config = dict(
    model='self-supervised image encoder',
    dataset='patchworks of several textures',
    train_examples=72500,
    image_size=32,
    crop_scale_min=0.2,
    horizontal_flip=True,
    translate=0.06,
    color_jitter=0.4,
    method='barlow_twins',
    arch='mobilenet_v2',
    norm='batchnorm',
    hidden_act='gelu',
    depths=[2, 2, 6, 2],
    kernel_size=3,
    stem='single',
    expansion=3,
    widths=[16, 24, 32, 48],
    projector_hidden=1024,
    projector_out=512,
    projector_hidden_layers=2,
    init='torch_default',
    residual_init='zero_last',
    optimizer='adamw',
    learning_rate=0.0023,
    beta1=0.9,
    beta2=0.999,
    eps=1e-06,
    max_steps=16800,
    batch_size=256,
    epochs=59.3,
    lr_schedule='cosine',
    final_lr_fraction=0.1,
    warmup_steps=500,
    weight_decay=0.04,
)
Rows from block 6 of a small self-supervised image encoder, named by matrix and row number. Rows with one number belong to one channel. Each number is 128 + 24 x the weight over its row's rms, rounded and kept within 0 to 255. All counts start at 0.
After each channel's rows are labels from the 100 images, of 14848, where the channel reaches its highest value: "responds to" is what is common among them. Only what is clearly more common there than usual is listed. The data: patchworks of several textures. In brackets: how many of the 100.
# convs0: expand pointwise conv (model.blocks.6.convs.0.weight, 96x32x1x1), inputs 0-31
# convs1: depthwise 3x3 conv (model.blocks.6.convs.1.weight, 96x1x3x3), a 3x3 kernel
# convs2: project pointwise conv (model.blocks.6.convs.2.weight, 32x96x1x1, transposed), outputs 0-31

convs0.85 [100 125 155 134 132 106 134 121 140 106 115  69 100 155 156 156 141 150 109 103 156  90 133 156 110 165 151 109 103 138 156 117]
convs1.85 [129 146 134  87  98  84 130 146 134]
convs2.85 [121 104  97 123 150 112 103 137 126 144 158  72  88  86 102 129 118 131 149 120 134 100 121 106 126  75 126 169 120 129 130 149]
responds to: black (91); white (84)

convs0.23 [159 128 104 125 139 126 111 130 128 114 163 190 155  83 110 136 150 131 157 130  95 155 139 154 150  98 122 176 137 143 133 121]
convs1.23 [ 99 127 102 104 164 102 104 122 105]
convs2.23 [156 148 164 122 134 123 181 145 130  90 107 148 152 161 124 146 122 159 137 103  92 128 137 135 131 155 117  88  98 133 137  86]
responds to: black (95); brown (73); patches: two (69)

convs0.13 [141 102 126  79 108 161 121 170 139  83 129 134 162 118 153 121 114 152 114 155 135 128 174 106  99 149 148 130 145 143 122  92]
convs1.13 [135  94 134  95 154  95 136  97 134]
convs2.13 [170 138  98 133 156 155  99  85 127 166 127 129 142 114  77 158 138 138 170 107 112 138  90 135 151 117 110 133 140 150 147 125]
responds to: black (83)

convs0.64 [118  97 114 146 103 142 126 103 134 133 138 113 125 143 144 139 164 139 113 140 107 134  92 139 202  90 105 144 180 139 133 120]
convs1.64 [127 120 155 150  77 119 147 104 113]
convs2.64 [104 114 100 120 142 112 148 134 114 131  99 102 158 139 168 123  93 138 140 142  89 162 158 115 174  99 138 166  98 150 124 113]
responds to: black (100); patches: five (56)

convs0.67 [110 145 157 132  84 128 133 125 169 137 109 152  92 130 178 108 138 148 110 104 130 115 162 165 114  93 154 125 111  91 139 121]
convs1.67 [127 137 125 151  67 146 134 149 135]
convs2.67 [156 157 136 131 116 134 152 147 187 111 103 135 151 140 156 138 123 137 101 150 127 122 162 178 118 105 164 121 142 167 156 119]
responds to: plain (64)

convs0.95 [121 143  97 108 134 145  95 151 113  82  81 136 144 121 110 135 163 142  97 155  91  92 109 163 115  98 136 114 144 109 134 111]
convs1.95 [106 142 114 139  72 130 140 158 137]
convs2.95 [124 134 156 125  88 150 120 132 125 157 156 104 128 161 145 134 129 135 153 103 144  65 115  87 130 123 109 157 127 140 183 119]
responds to: black (99); patches: five (53)